python train.py --train_examples=98750 --qk_norm=false --conv_stem=false --eps=1e-08 --epochs=30.1
Rows from block 2 of a small image classifier, named by matrix and row number. Rows with one number within an expert belong to one neuron, the router's apart. Each number is 128 + 32 x the weight over its row's rms, rounded and kept within 0 to 255. All counts start at 0. Numbers have three digits each.
Before each expert's rows are labels from the 100 images, of 14848, where the router gives the expert most weight on average: "responds to" is what is common among them. Only what is clearly more common there than usual is listed. The data: gratings and oriented noise at many angles and scales. In brackets: how many of the 100.
# router: router (model.blocks.2.mlp.router.weight, 4x192), inputs 0-63
# gate: expert gate (model.blocks.2.mlp.gate, 4x192x192), inputs 0-63
# up: expert up (model.blocks.2.mlp.up, 4x192x192), inputs 0-63
# down: expert down (model.blocks.2.mlp.down, 4x192x192, transposed), outputs 0-63

# expert 1
responds to: low contrast (88); windowed patch (75); scale: very coarse (54); stripes at 90 degrees (44)
router.1:148142177176145143104096112109088130097131143145163156107122145177134105109198106157192070156186111085118172098144115040168107125126117095111139120188160104151131137099120128132140149148113083
gate.1:145142137158127085118179153148166079133105046110140107086124087157170119178135042148193130146138145187093125110134134063066127121178123124151127152181138127129111115091144194145093127087084182
up.1:148145141139131100116182159152161094133091066105130116073133102143150119162140047155208125160150131167082127108144124066057133108183138107152135141181147123122107132099148178143090113098077160
down.1:153136132147137158160114107120119154130152169063148114234174112113092161079153136093096132053090159112154135173096109128144138114097086145128138075089098121168156112150157161120097126132158132
gate.2:153144195154154181144098138137088122169141163144119164126125162134098092109185099148207106167155117123139175089123108095160109157122146132126169082207144132150147124098179080112145121150109095
up.2:122083086130126081092162119141182135122096082099117089135119147148170175115069154125043162129093144134087078159139161191092156114147142102117071164061122153110117160159101145155114122114183149
down.2:093080122126132102130142093125111134101094147128134121067095128133137126123100168189111136137153145089125136096148145158098101160115108135127067127091150109084078148150101115142171120139086110
gate.3:121123125115096100127175117157142118102044107095104107167125172119147139046109131118132195115085121101139131153104171139084206170138165144145094170110100130085049125165193122091115110153160143
up.3:159147178072150108169119100140147091110103164094097147140049122095084109103183131086158137153113135146147149111080102094172121138143143174169155109130092082144062105097154098073129142152078110
down.3:143100100104150132080172138128129168137091099149122112088153147112173174121098179113117165139090107105121129081135147104118163203107152108112058134117125165080118181157107107158118114131182122
gate.4:116105101125070069103180162105150152084088120133127100138203051118116140125153120109215127135100152184157131164148089085085150140180122110155126130169062089102059177120147135137172175073067166
up.4:107117102138085082096172172111155163091122111137119093114205056141128123131153108113211103136117153190171140164145097081101139102177115089143144160187072080132079171100155151147162177058060161
down.4:156171122166124094146101105056155107080102160095172147182191087167106096092177089133128145044128142141148159205088157092127122055119074145139120114112093116185107120112121193113122113118156154
gate.5:145083161114106152154092140082098095148140215145108129164113116106123115142195137124159081128163113119167173111134133095173095145159156131125180139123150133182118094134119091163134120124100101
up.5:143115152120098161109084123097074113127162199159147141154102113126125115164183122144142065128183130111139171096131139079175092134138165121132146131128161134176121093110091095142134139119072106
down.5:170165129095142149146075154078113131151168132150123126140168122118110142129169103079140113150121075157158127134129082122177085082133095113106221137173109119189196117121175124129107113118172098
gate.6:135141051096103129124194118144133118117108109099104112197175147121113174088120168137135176126092091053132110145122113154019211123120124167174080134093122133081056135194160109108133101130189154
up.6:074103138185181096099130150122131122151106137076131154061119140153105039158146112093164118231132122096138173157144143087113090100162139080154166100203125139111101149096144142100085128162138117
down.6:121123114141161119126138137111165157079100122136118070151157180114148156092043190098104119151119124145110087128124101152130141102115158107106098099110102130116136177209128162142094096099156107
gate.7:116115103081072125115174166161163121126079098115091089190141147117149150092088147078144203099065108116112091159105143153089211195163187118122080136117102175090082100182138146080124177117149164
up.7:117155171152177160146067076134158145149165093135177140164065189115110172077137134124156134117118126168171167102123148145154160132134136153104120134105152115174175139099152152112164136153140134
down.7:182138102158174148142070110105091190139147168063155109124146147154137112101168107141119080082145105121138222133131163124151098132102086117089115098100143133188183186140137122118179064144184086
gate.8:127095081082102118172182148180098149140109099087105104186153191106095141098099203134166172133091124095179097119106136149094242132137147184136076171121102141068103114136145122141131148137160165
up.8:110134138171159110092084099130144109127101172124156168093105065146146100144163090133083081115155136153084155125150144106168041137107107043127153112129168108185160129088080146125106078111102136
down.8:083103112119143114151111095112104101167100112094173149110079095124151185137124134170136115132084181139126166149137167180117102152103141106059134168131112176136121135065132085173193105115155140
gate.9:187118215171146165125091149089121115119138166166121123092103142165143113115175121176195074163176125115127169095172141073157097128165122099080161102176152090171148154108116112171151137134125082
up.9:074135042092118093139164104157142141143110096079133129166151126093114144136086136077056192095073128143131099164089116187098164136096135164171104157073106165078109101149139141079105109129140170
down.9:088098127147125089110174108147129121088072111139132133088104147130160123143071153205118133131141176117128110099136160127075143137124163124148057127097153140065063135133100139146151153134081161
gate.10:133110122140108093153112147082158102118130159134148126072108082134113082134172086130163107152166112179166172122177113071157092137193135109115203164173173086138107132087116144164164073094095124
up.10:117144138111151159096143116171095157139127096123107131182150172121144172126087166128096151108092146077091081144082143183096160121065117139141051092081081169110150128175130108089095183159161132
down.10:096105130129135115091157132145095131095109088142131138055113175146161115150082162165126114173165161118112111080127174137081150161118157096134052135101153151090087141139058119142154145130087119
gate.11:073117114091131101072158130131132129164070120106131116195159117105051145103110158076127158095082117102105092164121115136107200150130174207155122098129142169062109108152129121079061166173176164
up.11:109095113174115147109143106113153123120104138111142098073127143142191140047098127091093114147137106149106077187173143123116141139138148107092120150093133165095113151142107129159187138114102125
down.11:098153116163121123162163120157123147187132135100165102202126105185084109136071166119071122053142201140115129178097164121099147115098117185168166145098111132117091118157156124121083131116092173
gate.12:086132088110109095112197129116144147121070071137120079146189080123137149106083130125157171070050140143119116183137117109041202189140131138158111154119104105060083144147116179101115154125101179
up.12:151136156093140168161061125144113114151183190100120154139053179120128107121148153097082106145169094090131120083110138193215100089099126122098136102087155128153150076154138079129150102153176057
down.12:097066120082156127096167138255125146180138090170112130130086145080131185167100112159145157178067140140133111102122120164112159198140170131174113121130126176101109124101095121127121162160088164
gate.13:105118152090091134104149163158128126135101124094026109125148159086102142077123201047153151137102111139133130164127106128120185168163170133139113104128093112102122119169168104097140128130163136
up.13:114130088114122132172149128166134147095134118161120152191197071124094177138143164137103145083004129143160132113115031173084147119103107111137169087108097062135152117119097172119111115110103144
down.13:164134188103122130133141085100070156115102151079159134143153085108112135106166131173143140131124115079130159140126132113120125123139087201139132104102120068136138079100146147115157138178178152
gate.14:101141115057112115091166125140137108153097136137109121155138157074080174062107183121154181120088083103116071133112142180111183135138116169138110132129111125048082152155146105067133115132172134
up.14:152106177157109107139113112118122101131145167162122156156106118166130112141188134170168128137126106138112114114147078083108107181145099177151135077153119102136118168145124044151154199168135127
down.14:162111093050075100232100135082103090106115086155169180114119128114137102120086114137097115124140160148200109125089152161094082060116104099130139160097098185150111102143112110133118119098173076
gate.15:138138143139083150138117160086162149081110136184132103119167126150093132114153099061167112124111093168153179184103104089142144132205126103139154094157081069143120103091178134104156105108097130
up.15:131112174128118118113140147094168120102087114174142093109153147150094126108146090113201112160139093143125157143136122067140136161227145109108140089164123126132117137080170106133163111120126120
down.15:110135104083082119155159153148152091090101151138124119173127125080120222153149123089144142123112087132172097132099064089136155090163159124170139151123099133108103080108119164113070192144177151

# expert 0
responds to: coloured (95); dashes (38); stripes at 15 degrees (36); angle: stripes at 0 degrees (25)
router.0:163092143115099100172156166138178108118134138172076095133112130107136136106146174110149111125123154169142117147112139107086128100189091123136162138138101124152108111178163183147092132100085191
gate.1:121124158060119150049160132133099153096087124107122122166167102106109136090126109109146177115108127067137098153168142129139193167098133124110094132153120135060106172142140110087178173094147103
up.1:122147149096151123073155149186110097147123046070119160135103177170155131112137113175201140156176119116128111082125135139104126113124114124126131166201145177097082131138168108169078135082149085
down.1:161098181177082149126144116152094104095094129169131155164175166133117148060182187172165169093137113073117072078150137075065146153114152131099118133122119158076129149144154105137154172150155107
gate.2:110124137093116154096107105112088117131093150163167138155169154123094136082142176127175109126137090063099116114154109116138179137099101146117094105133144099066135148139167113082165143175175090
up.2:076091113162115081124124144187104093129126130081111129091098145120151070141174140094102115170153178140132155153121184122136148160153153104147122073119133214140129090101137071117092128133094161
down.2:118123127079100164126116120126070099185131145034158163090126108109118120179156134101099078169175128096041149112165137132158175144101164119120126075111165144108161094117104121099117134160162126
gate.3:122147123079117164079145117134078148117096141172166105178141120100095134121111150129144179088121095035088077067135120143169203120120119150144107101135157120027106139154147121060144119191151119
up.3:108095104156129079155138120144161119151152119038123150111110135123151142117123154102091114147098163192162167176113137149099104180121144128130115131079082134162132109092136115170135156071099172
down.3:116179181173181112087083127147149114151203060098165147123150161142213110121108093087107121125123145165076071144197135136143135125108195093083105093143127165206187093102086147164139175077119111
gate.4:098114118081102163119144120122098130084092149118147108162128127142071088065149131108172131071176096037138130130112152104151162131109113148115103152145128086063089138161175145115158143151137112
up.4:153091092162108098156106103125141189106167091143146118108092121142101158117126100104054130132114175171138155134158142181109133162160114083125154173090134112122143127080091136147154120140164169
down.4:124188149136180129124151135111145119139151143093109182076139071133158111183158116160116120171119146154130083111055120129138097118072128186190148106155114152128101099142151159102052131142148083
gate.5:119124102056123098105118067097115173106095104089182122148177064090098174120121142128123157065142104113158113172157090103138142131115109145120112196132145093082106153144116137102168117116140118
up.5:091125078118110080176181171137118058147112127082074119167116178157092080091121098129137126132119120141140141123118156149105142097128193095110122116127134193102099176147159073144123087077143109
down.5:195192182182127107129121142102139132090129068141116158128203209203127054079121074187151132119164124152115154122116142082142164073139120116126157083187094145125128119100176112132106112148147127
gate.6:063142098047151154089136092158090158133087143108127125132183096090086155108118135109143190140105096084132110173136127135162179142114170136134119096127131102045123169133147120095154109177133111
up.6:164105137185083098162148144115188096081118148099111114147097147142170115119163122127147091093149168187137159116118145114094116120154097106126117167135103120184114130148149119171132156052101172
down.6:109133166160156144111109127118157107144176098121105072110109142147176108092177098154146104057135135166122141117178121117165129128163105112084108183173141092142179137105090172136189141073067149
gate.7:151066155151137081179077093092131119119184153171191161128104086121170123163150125146099076114141175157163143082116087121151063111115099102118155134109120126164131100124087176173119133099059160
up.7:098166094103112162073200155155136134126060104069073085119158149133082134098108126104167181142117081096097109175134154133095192157146155161145103131153131118076103161119160086087138134148187102
down.7:168148145098072200103193166179152080094098116095079099116135124077140178130162098107167136120129097143095102141131094118094177153167163123162122105144111150083111113131156081114094136130157114
gate.8:126118132113076152086150087134125139136073141124106101167127150100050160102129182113142137108133084061149110105145118158155153176121128198143089104113131087054106156150169086109182134156156113
up.8:136115155110081091139125082118160102129084125152109103150088178141091147091131186121145108110123095139160112129119112148113098111162132154133145179115118074102069132162142135134133097127109141
down.8:190124169139081071176144141139168137086154093159093067129158166140171192119132090148153133073103178187161110135131096102078127152178127112105143131103106123166121116129133130166158151100051162
gate.9:102115062077114138083164145149130176086095152090122097148166150097098147097140112077140136111148114098091138143149120133132209159128133135131106111126108132013129157139161135074145137147128153
up.9:129126121141129117092101133129132113090100105117095114137146155150165075080121065126138098116178114134128175158121196094145200187140112107122111120156129117118112100101100165133137146134140146
down.9:119171156181143088162118090089112062125116131113147188105127117166135082154124024095143168146153128117095150126130080093143112121095147106111172159179151117151133127100111132138160141132075073
gate.10:124103163120101125092169085145128131143052115145131115199141142111086159130111120121131185142080098101107128137112120151090172199121154213137115097104117132084082126148132084090170197179167143
up.10:106127165149118147101169129185140125139033123142098113200114178123123161116111177104135160102101140123143124178084128127121224187145179146161092134144083132095081120214157073105120167158119140
down.10:070141085065158111057147183144078166127140093091078105172151108105081115163120167101130115108145148136155196129086161120102156130135119132171104095110128156148089091118120139082121138143136171
gate.11:134118133119082122083183115146108138088045104117151130179141142121127087102119129113108161123106113093115159130112139139109203204087145126184040089112096102053059152159079121058168179154136162
up.11:043112097102125166101132184137121129161161135104108084089141096130139118154113158148150064118188101080076072091182101054167158080178111096095130141177184131079166142101137164181112066109104103
down.11:156119171163182090116158152117224091154076121113091111104134100139158136124135099092151155108090102202118161169159138133130146129196129076117148120174137115137141111114148136173135092077104139
gate.12:114148122108114138079143116162078140096083087104133074162165125121124141097093139120145163085123126089109098118130133131122204176105128156145081181125137121034090113157115142098166121161116141
up.12:094149146143141190124084156096107100174140136118112181078160154131142100193123115097121150186130109128124143133140093122125144108157155135128122039180142129142179108081162109128109151118187130
down.12:102174131102148139108098127156121092182076137162132183088113182129134119097100119095115163187151109110134170147166122182164115101086180086170149113118196123118125086094135109079083160163209095
gate.13:130104112137160160098148148193110170163155113148109115114125107101142120140106134152103121138100159118086131089162129123136188170126133142147070115128163127089150183137100140130133129136093157
up.13:108155118107086105146114100073119106067094123111154140148154149136112133118144112092147150101128081120169142174093122134134110076127121132131154137118091115144085072137154110107141135138163093
down.13:117152158150105161172110129097136147128183127090116104138142109143149145114160152058081073060119138177158152155126115124127097073139063088116168108136077102183169104123195138149117133102112134
gate.14:081131110100109143072143093099091158114103159105140096116167119100115141074138123114153159102138081075121108133167100145143156186112085148102086217144131064070118170147128112102205130139148105
up.14:086118090149117169094125135084133176097132122118129066105170093134150198145093076119092125106171140136159078144176058127114116161136084109111099205121124070103114143113079172138164168083116160
down.14:172099149091095169178098115126083149122147149090139126157126124109121158148189121120153089117174099118164126118116124099129097187129138124127172103094131121127163124122144078121170127160182105
gate.15:129128129099102140054170131138097153113072144135141119169171158122113120093142118108140149082127106063152142124126119112135174144080105177148080153126125133014098151153137173082140176146134149
up.15:193125158132166178115136145103138171093100152164110132162153221166108118062125146146133139073130119081132136153132143123143166149111138178114102180113108128059121170190139162124149169157162134
down.15:169126187140098165090140146151155121119090151140106101108119156147120156085195097132180136209149079109146152126141156084121165171174173148138156087151135105145081155130207092132094165178153082

# expert 3
responds to: coloured (98); stripes at 45 degrees (61); dashes (37); angle: stripes at 60 degrees (25)
router.3:122114080105171193065149191162145186162149112095064075110148121113115145150072161137102108117092134123088087131140106180123163130119159119136109139112151105103143166127114137132115072115125114
gate.1:115124124092103110103137117100127096089058106110157158162136157149087127075116109124166189108137094097145120134143150111123193133142140164097124118137116128075093147141163061111172133138216072
up.1:161113154151110153167122187123129095136136174086139117116123157136182139131176181083139074166106128143144180113138048148135118169108100055109142150160104119191103103130135122150110140072101183
down.1:171123233171133083139086109097110100120112140172182172127152177187149134061176086119158168118099100120196144111140135119189113117114133144100150064140128080179121120132171112133172179142146138
gate.2:122130147120119151099181123127177168089056134054101092227140185171092111063135145137131124063117106095134149166140141136142164103156113145116149212140087105077113149146200160099136113134092106
up.2:086148160080131154079155131098159166105097161067112114199155165136089135074151129093124101086124094106122144178138095128117155098122082149127169212141106077092126147164173133091151129125097066
down.2:103125068118085119116155114124125101063089130129135149162155124123140162110081122074079176139116081150157084178125105198126123094117088060127139170102077098072114144180161113114127100104158093
gate.3:149119158129127165090156078124148130100082108131123108151154172139105136079144123145178146106109104056104107175082151092113176130122096135164094088148150144067081119128169084082100128183150092
up.3:178103164142102148125156075109157138110125115202098105147160169149137158082071151155122148082109135108113093145032187136069169154127143137157079094064116187090063093154129151098144133122081117
down.3:103096159058121154150065079097124099138089161092122165147083116100154152045124148103110150098133083115146103168150175152124089142130169170099146130114138100108136122167176085135109118165160046
gate.4:113142191109084066078137105130083073106082081149171142202137188168118161046130123120149183108147121099150141142115168101108177172134156118126091121142111107054094167133147100079140178135188167
up.4:108172162135119148099104082100121153135134110091153142084162127118076124117135078078128105123173129155149206107147097161159070075117025129122157103169187100166168131037144053104171109157167098
down.4:161111173133098116127076137096116124111125113133096134076096167086187186110139154146158125163148087119127060092139014110120123130160170088077113061116131105115161115111176139133115159181166103
gate.5:167121130085079127071153087126122136097069118108143121152169181108099119064145132130198141077133107087150126160115140087121159158137170138128082134142104099064083160137148081104184129139165119
up.5:140136155105130161083110101107123115122087131091107179168130165125075121086136115112176218130087070125158164135112101127123136178163162188133133156167138150102095154123201074076151146170165092
down.5:153160151185149153109125130153091140095188129094164161158094147128147119099089154174044121125143131106086123155137109115132115088092178129074058122089201151124177044145066135110095163143149127
gate.6:113207083103109164100112145124094158085153149151145145154175086120119130149142136101109122123075141151152103137081095151112138077101085152176095056110068127137158084138113144068088174142110100
up.6:144055155144148093167139107129147093170105111113111118105086174135127117105116109156137127136183108091111162109191164116147125148153170098064168188132203128110109171113137118184176076118150152
down.6:176087129133129090160130140101183100148078135149105128062107114157142118130143122140199123149145105143139149111140169086088090142217162097127148113165150121107103153126108095154131060102156116
gate.7:133172139092127155143083122100079120115113097119161159112156160101088105103120137083140202098128106063136176155133193114166184104119163177128098119107116153136129083121141141031125113199176117
up.7:173172151095144174163086118088101122118116118137147152111142122089101113142120126119122224114114099079125187147143193133167173108114157196129104103093148147125134091130108146036115092200191108
down.7:154080130091143100181145078101142125157116119134184131232123111077078182104136119151148178078113160124185146123124120137171116163132070205102131192100178125063134128132198121141136152172127147
gate.8:179108146133050101124150071105113084076077123155174139159164151119131152064140128136150139115129119092158167149122102075113158175141187126144092137115075110110048124145116095115165149150136158
up.8:117127149146124172101188163065173153102083121113083068117199130187127129112114086110123154145083099100081110123146078112076140141142075118107117083155086116113164158131142138129141159095115117
down.8:123160072109064160141120127122083084066107121073122156148126133143113084105121132076113149102129103106128154150091176114110144130119154154202127104107105098101096089141118135093087119130150176
gate.9:136140203100121137116151118109101080111053162139155159164143176098025092055117148101170158095177127075126134163118150073122209148126157163138108138157115133065103135159192106074154136171203106
up.9:120112156112136114159122149053174132150097175112127148152144161127097145128115115092100149114061098151156106186173134189139174181147134162115145102110129073063144141199131104123189113120193113
down.9:114130144108120088165109154104156151106124141161097105146155137082105126147159109064125144143099127193245141137111085141127148092134086092116173119098099085134103150084156132149156053093134104
gate.10:134136128114098109137156110054117096096078159109178143175174168135098103062115104124168142133132116118192119186120182131138197155144110160124109144145102094065123152135170096082174162165189110
up.10:174098132096126095174114070111193120132090137160103132109097135102104144102134182208119194179097091123100115089113131137149135166154138180135142104112150158082122134201151081118107097172138104
down.10:143130108092075133147149174073193099103117119136137131128144113145113124144129175087152142127097119142183124136138148091071142154169096184171168139148134102125123081154128135097091096122130135
gate.11:169115210168105087113133071066107095110101146174152131171129206128098145060126147112127137093141117069192134144124173128159172135122122137103105091127126132110106112137165128099144154174153056
up.11:159155157155087145127150139184125093125150122148175110120098128129144140127104120148142122110177171106139127083080156104126116120150088121150079091095135206170121091139117133104057147124120115
down.11:176111185137190124164110159090079082167134170204128162145114145139158157091125110141134122147161095107088109080147102114154129122131124097074124144141139195170166137165159095161116131123149085
gate.12:138117073102118143073174139118150157067133089128145067170237107076143166137097134178117098087138133142130085159120074128073124118132133105130064167109065097106094148145111126149139174095109118
up.12:153081117127117047105212135152148115108113065160146058167205143132161135136104160161128128112134179161113102125105105106076185133156136115139054144114073153092092200168116130164132160089100166
down.12:125116081141168090217116123133156171167110143114164151151095121150118086079123069095148154083081173125156222135094218174160078182133143182137160165089164107161122145087103114131156092141121129
gate.13:124136137106092108091143089105131139104086086123193136167196160141079153041118150126137154108117115103155147169134138129166177119134142129121095099117116122101113138115167114106143143153179096
up.13:099138124155170110157102171124112112180141150130073146072070145114175071191095101096088133159125126162080139112133151181129107163119166158132145095122109154174161093130122128137139114133094139
down.13:145131083162088165083086135133122134134183144034101141058130114139133093181137126116132103205134147114103150145142131101129106124109095090139127064148146111161134114114094159147127094149123135
gate.14:123118131130112095136149101097118079085055128116149106150139167149094114052155145102185156072129130111166162180119171118129195116146144146129100133131088116115088143167201128104148120145156132
up.14:145120149093143204115084139134107173180179120143106169123127108096148158193101098155092125184133093112089077079161071156138085154109127138108142105121181156132190121098076103141123146125129092
down.14:098099077138198170071118148133127155165176142060118092065134088105110131134151105124114119129131131102101177109150129179130137190145118109076134121112167090127165169116095103096173021128144109
gate.15:157103128109048108140151082086129124074092172147177105201176146132117142051121139133162145092145104077188113161144125097128159144142119133127079128132099108069090144142145115102156147150173129
up.15:176093112113154099165075077120136159165127172195160199150138102036162146161113142150073163171105107104098109101140126144150078183082127126129089112100115147149159113151080107102108141176191075
down.15:153102112131137130202170154062116076140126128165134098119125121167190162116125150168121142135127153180123112108131122085138133078129201111132180122163129122144113187145178137156107110101132114

# expert 2
responds to: low contrast (99); windowed patch (87); stripes at 150 degrees (34); angle: stripes at 135 degrees (33)
router.2:088179097140119081138136077126124096136114091077173156125132144165145129136106057120081218138094131132119119148117138192108117143082159125129104114087104167133135109088104091115141141122180115
gate.1:141109140082112173106172162147130133134075118174088103133135145103121143099098191175166127115125112107096098129142171099130235122159134143127090115143145187036093150165167131099105143154137176
up.1:075157141161104164125117148167118053184168128160131171098121176130185077123152114128126125148120122087049077161104194104148151132129114099119035099139135211133206078165093062115109170142139093
down.1:177174146119124132144070119058074126103176189128163142100167049105168122161118109112115139149150147080119047142120049075113058086119156160112067141165117183149173090176093110163159154118034108
gate.2:078097135154139147089199127135144123157068152166086106157148121134108141111145184119155155110096140103104130151110143093106211156146132142154075106148128127090103150179156141093115144158146164
up.2:106141112168118097096190157136148072132126099113116141070143090118093127165142082103145199145080135133136172148101110132069144142146109107179106080124106149165085081100115149119115134131126178
down.2:147175082077112199184066115146096119137162159132124138195123124073166138164125141124103078121155093106147079127141081141162099058089154099127124108110107190165156067167117117112107184158146090
gate.3:116092167096142160104150156186101131140068091151100112147131139099078146056135188144161130092113121103116133127141135079104210142133162193115089115131143145070124166172193129109100078147134178
up.3:188093118125132112233125117114141113157126172152128122165087147070123183114114205171115137122146114125216139058211133152125105166132114137043141171099135089136123129165125127144166090123120091
down.3:153147148114140128094094084115120080132123128124172135185147163120135149089159147110116121142099156117175105093120160160108115100154144056151110103071111128178118107143146151121117173119116162
gate.4:143114146139143138107163118155141103121062108175100142162168163149120137046138146171181141110110096107091144114112128079099185151145146130117102119152146125057133172172179137104141069157149109
up.4:108123158120121154105145199094153169090138120051099099151152125161136102139135087125171083079125139161160151178131137098143111132165023097125183106174124138170128126061142089153114161085105133
down.4:133156119084120148146123100049147131075119159144188152158165109121067103101184070109129164083130108123143160165118145065118116126130070204154117194115117116078124100113105157083143135137117120
gate.5:157116145091122184117135147188088182128126131206098127178147135083065178139142177131152130125121122102123124107084106132099160151121115196176108121095121181119121124174128133092100114177129165
up.5:078127117164118088132139125070171064123116116046143108091123134188200078088099105113117121103127149165134133167165156108153136123153135063073142148154126065130116145101119138165141135081130111
down.5:129115061213107101116144128129165132063140130155107114152157059190160083107148079152143108060143127168110214117123137093085085115164062076145133123180084083187090156110132139140122089082115167
gate.6:101122141106145140084166147192148173172118063151106098124106175126127150102102184155118134104097159165094102152088127153081195147135118211156092114103117156083130152157140096080078113142122129
up.6:148122139152089086159099116077144060072115176082129144122168067129134107137163048104138138158148097116156151106158123103142093140143155062093178122158134093160114113108136136173186168097144149
down.6:081128128128134159052157184112164160137170051092104089089176091163126125179114126138111093121140142137129101148151182136089116151161115112149125135139130110156133130116059116160134144067124143
gate.7:122082112124148147126158148146112147140091160168094099202135209143118118036129181130146141110112122077084128115130174081133201097146124144139105131141162149060117149175203121084124126134132155
up.7:106120142141123139149107091086087062106107140132161174192146148190142112065136184168152117144169120060084098088124160056126107115184150112141117106147136166136133111205141123114137154131174126
down.7:117057059131173167137112109118104153174085160121142177096075058181082118155162129140061144164124153103108148146087180166145073119051048162160114132107185099128149104151189122104122050144147102
gate.8:115119126110106163118137154128132144140071189125095113159128092128037098088123141061146120087131078071172136162196149118156187160144143197088128126132156093029113150157144119111168083143138115
up.8:084118111076131143160093112093113145179111203123126129131094090092045106122111141077120133119133087068173135132226149145177142161126182179061154163111166059058152134113111136119207094151137119
down.8:116087122170206106146143160190141127155131125067093119063073179162132109126114118145108147165113163149085180112105194182138166181152157122134128102109145127146137190139102089144155071128142146
gate.9:113098152135092133087171150145093115194077087179105106150136159108083135094130153124162134150133108084093117100139142117103211141135126172115138110143142138044124139144201110102137123165126141
up.9:122168156140156155111112144168134112096156131106127169108186124105155118152095167104113184140066119116069133179121120161109128154125135128132101039123087155152181129141096090099082193155160126
down.9:165129119167094191115144147075164105083128160137094124107164135168132116084156140132175117134155076091046124135155093118119139091141126043109154107203154128146108159158152095113141117114188069
gate.10:132142127117076117135162146108197098105093154122094105156166105095121144113188136098160161112091095172143166197105086107053160127167070136156148132162088120136057094121197132096107165084116158
up.10:147117170117137067163143062129128085143058119186161132167100180131110187068104168137105200122096123120158118125125122165110164178122155199121114144069123139110099123138176119098150133173188120
down.10:160119157158169180200131134124131161141161203098144118134110114138168161108162086134094126113096173152146132083115088159160147158116061143098137149083138145135140129127108107116142098137107094
gate.11:178134122177140105138144177117173106136160084121131129111128092132173144162103091168097107149112151198120121107102052124069103096117083074112160128142111136186160095101127142183094125070094136
up.11:148093102167141119112132134138134140153176093155155119055146073128154121188081108182112102177146185137108108051185096112115102145119132066097100145127167109145160148125089172228159127093076155
down.11:102137137059094089145141136119118133110098102132181104152147154140148172099063201090116112128140158158166113181104125128166099087111105132105144138088107144112112120140164157143112144090136140
gate.12:164125157107135135149126135090141080158071158143112127133120132142107109085106150130147152131145041036141133106203166132157164132146149167041135106128188128054134143151152126117140090152188050
up.12:115134133118136125163102108067140026159101193113134142078116088138101124111119113066119167186158042085137148163218140153116137112134177145041149083131128125071148133126116128127190114140182041
down.12:148083090153177098142135205158153156142131153087047104094105112125143126176129122137114148157107147166119157123098147157104155185165163126136129131143122144161110164132093118123158087099142152
gate.13:115135132102156163056163179153134133148089117154119098165147139101092135113143145124163101059152114094100125151157128104160191153143102141093123087148150126076132146126164158090141081163134125
up.13:147152123069123168106140173091160107123117170102131077116147134100119129146167043088149150129157071115101132160136115107130118119126061109129140098132121136123136105140113144063118137110118088
down.13:116144107149080160066180150184134102092089166083134160104135125049103182165152139101167125176179132136092140134099096090101143112170137115151040145164109169076078160172150074115164140084142154
gate.14:127093132117134176144182130164112127151089139157087084173139144116090125106129192171148132104121101069111120080130149109105243135132144181109108088126158119053093164174150117094125102151122160
up.14:152127108134119096091048100048112146123146126110124128149161083131147133124147056123140148095117070176184128170174071119204064105148078109117118144135078116165141167115137113162214143075136056
down.14:109080098167120090183137132140169148134126123083102128156136092077102188153132119141107158027106123101176125115100125109140128164131107160159118167086132180107122095102099168097142092149131182
gate.15:125095137143130190054207142149141140119097136155067073137157159140083103060130166143151151136125099073095111125131143101121200156151136170129091097141143117043126142168168144109092153150128171
up.15:101085110116110121033159178143118117157106073145138046161139157156091093133071135144181085093177145070156128101169132102135168183161107131112092169137111104094088161108176138145159094128126137
down.15:151166163164093158155101116097128128112135122036160165070117087160092095149160115128124101125147153149125116177140100087140062115115161119114184130158143057139137115057127112185172132113125142